config.toml
gain_aug_db = 10
activation = "relu6"
momentum = 0.9
nesterov = false
epochs = 31.9
warmup_steps = 3900
weight_decay = 0.04
Rows from block 7, named by matrix and row number. Each number is 128 + 32 x the weight over its row's rms, rounded and kept within 0 to 255. All counts start at 0. Numbers have three digits each. After the name is the row's rms in percent of the matrix's.
# convs0: expand pointwise conv (model.blocks.7.convs.0.weight, 360x120x1), inputs 0-119
convs0.112 102:133114128166142123098089134159114084090130161121092176127173095070134144154080107103187180071156144118079115121129082099143167120124154101175144184135092084137091149089136145124136087161141076110170112126111084177072150145090110175159082086078106129087111063180145125153136102160082113139093076103161097118108171165124161183113177124180093146149106100156121135
convs0.113 104:145143145141163166172138075117173147118049122111125102113184141162121161118135157139164143109140145127150149163070133120093150165110125134147121075154118139107127163142118170168160180123104128179062135126155144148132102113126199101058099104055080161110148150124109105186111116188094140129137111141118141102094144197154107054090068102191153092069094106145116135
convs0.114 096:126097110147164111119158167108070068104156135093130130117149137126151103142102123120166080184089126137112088160112078095143077110053142150119205114080116156116123143157153116116108132154169180154158099103137121095105131164199145144138136158106074065176060082154182134169112152084149152148056087164118120139111174069107159160129119138090166149103105179129134140
convs0.115 098:197084174160118150105099130149167126139094120156117083146171144104130172094115096124138137156172084152193183103107114115089206108126131157110191132057136150085084136138167162149052132128122162132152172062054111145148122172173057133137131103141148197109193104123135178176134139115125111153132153148091107109098142097129136125133144126088162165149149122119144124
convs0.116 108:118102157113082155129130121115132163101128182106127163133112168197149110128091062100176118115053132095108204145086150152118142099186150129082140085107152128129182134130087112070177151063105151077150065188103084153138078124113119102099141182134171155095096116121127094159069128137151144118085130170167142120164168148141127076113130134115126143073142131102176096
convs0.117 103:106129186137167146191090095146127122081138148101085174174187165214137163152090156088177070126155082135093183167118110153139155142087110112134185179118153101087110121167143147081114137145131125166128106086113165108109123083154126168101102173119117133108156096089173124167172097070164151101105132167084150092120070112067146127109145173136137178140130135126147115
convs0.118 097:173149133122135145113170121129093130117152151127102120089167123083146155178170149137165075110128083037158111092128121134125122061140113128123097085084097099114106056118151103133091150136173163127136167138113208140099119093115145119154115118112078043125167125148104133139104059158165129134105124122081171129130053163076153112172185129192124131156169087150096111
convs0.119 098:207141068165118117166175159089137185111159120149114100171083095094145148088194124135116120137155126115145102085114120127148126114114094114157143130130131160168127138045107111162144086151111166181135100163172073126154186123175167131162137164139144106172143136109175110118166072124174133129141072119071142161126105156057112096084118131109125128149195073187100124
convs0.120 102:092119146120119142155137111185176162142156141129123170054093057199142098094150100053127145114092181173107105128147130078127162175151117136157113163153139152107113098120147151115176101120095175129071217136115082107130055185107160131119095148142101132171113123130158090099101147137115129082103119147130210152132163129101102125119091177155130111151177109115109085
convs0.121 092:119131088074109116095104156121127091077094132108152165153183085143164119073136096186084106161122123094125036179085120126131125128122119183148154154142067157140182142106199094132146101126120196158125156129182126124113090112125122113160153100150134121155078107102195142117095145118126084102146102146118108074174151081065145088173154141148094083069148111141150106
convs0.122 091:125155150092133135178119123118143131117190105118157104071133136160140103160088090199070105116149085114145145160161114178164147132105105119158100143077123193152113071125182161186117104080159182117139147130123129151163083150203128105073152125111138113138137106069145128129139110183145067178117181119138112167188136145138107114173186097145103124131185145174187132
convs0.123 102:150160104145102166113105128082159118082139147139143132072120102191162097140046149097116204093159131107157110132151159097111057143126131110114157188126056164178098123118160149091113121214122108133098111160154170094136111132129138122215136152112075162134113187111113085139134136119165140128138107074070125159121173079098124083146134081084137167133152136143112142
convs0.124 101:098050127114111108146129150133139103095110125117219104130140139115082115131169124095175177048113155152152164158102132132115137149138185132145160028168145154143157133114039151157131111142087112112169056144145127166111121099101166118204078164084125119136127156160135078135130121099143128131106145133117135098156101156064126086162086111121136139173070111114122088
convs0.125 104:105124132186052156104088128179143109068089068166067131146121155078112096082134167112131114137107072151082153138086117186094141123110111175100135150124116116144167110077099072125172127152113104167130119112095107111162181104181122203099151159156110117144181144157174058127081116139104116129145129131077130093106126121087153138181110158154179100145111153166107163
convs0.126 105:133167088141110131120144077101077097158147080175121132092121133120103141171119111147111144146163116060106131164135096172120161110088161144155094171131191138105059140205133122149171130138120106128103151105167156132096072100088127129135128139081091132107075138049133051087108172123179154111117169094129127116144072115127153183155164171121148198129145179099169105
convs0.127 098:075138095070130114168182112133129173107100202092097091130151178087086076122148167133147166090143143147183113101149194157118159235199168136110123125073127115044154117104123125092145107152155135070101121075111147146131123096091139119148138154145161183156116120111083114134102146135141127147082148139084125102144094129137154084075129137157097130127116159122104091
convs0.128 104:159148160145161107171112137112118141148225152100148153146077076110141105149118115154151104060163110121150116118136141097069093078094127129098148104105170092085033176130159145151183147160133112103172094113095102083159157166088150098117149103159125106140129074157136186120151180170141192123133139130163143142119106086174138118108137155113175153076152139196158112
convs0.129 110:145147158179178143094108149137150120083122101139085174078134174083112121119103178165135126119032139176093139207082122104084108094131135117135122116164105128155126125156114140148130160116077180111147116131137161108116103079140185131132106164189076118120096119124105115133075188091099110118179139138160152150145117144055122080113073124119089081133138165104119039
convs0.130 098:122146116122127090164144132067127167145162075087102175165060102180107136105166170187143093090109171120124122154119147111148154162158168161095107140114128168101117119125171122170136115139112131099096140106115170081066118184133136119126137124079128091154079143110163097104097085090154095101148080152153182171185182106066080149063155158125110056099104142141148103
convs0.131 109:142132164093107083159122121207104113106185138162121162122165125113133162109132184131158149151120111128148085135176104164084137128157154184081116165136183096160078093208096124095102096088126136152164094113140174119179157097170109165114130149183159155173107126059094156138089139110094090129198150142119087102080173137080119151182125134124120163112127120180138172
convs0.132 101:152081125163131195183099158093155142103123107172173079168079149155124134092106098151148090171159109131120117120104133163143141114131136106122157176175102132177170126078138080124078102164180115065150145129147079092054104181149149104112166154127146200113107159116160074148155127150125135126169116076152159086212158134180095175112125137085141140113142144132118101
convs0.133 094:152103171169143110138131169098155134086123125132111118199159098200162129142198147133157095123122119090111105150128133142108157092101144149164130153144134149104091113132136143088117179148147123143112141202040165097140148128143164124203142103149174123112122111132212109132098074103121177136113090115149075102123103054127094101211166122128128171129070069136099137
convs0.134 096:132133066144089119171161124110065154147098137097136114109169088123110176113134104144126134091211151159145155064069152139087160131132189157210094129118126119118184080184078124139114136148102161146144087154125125120149134082060147110126089105175147129088214112134122106100165133164137091090104110082151102083118151173102149138149166126085123102129163156102168158
convs0.135 087:113096082073125134139151163176159122171128145176131085118089143133130130067169130136178108162102154157189122102168106098110134096160075107041139114175156170112141121128161161087169129128097056137133125072125150110144125165093138135115127113146126050147154162139106155124084189184077110103149153100159071213178146126077140136149131147128128145132104135090133168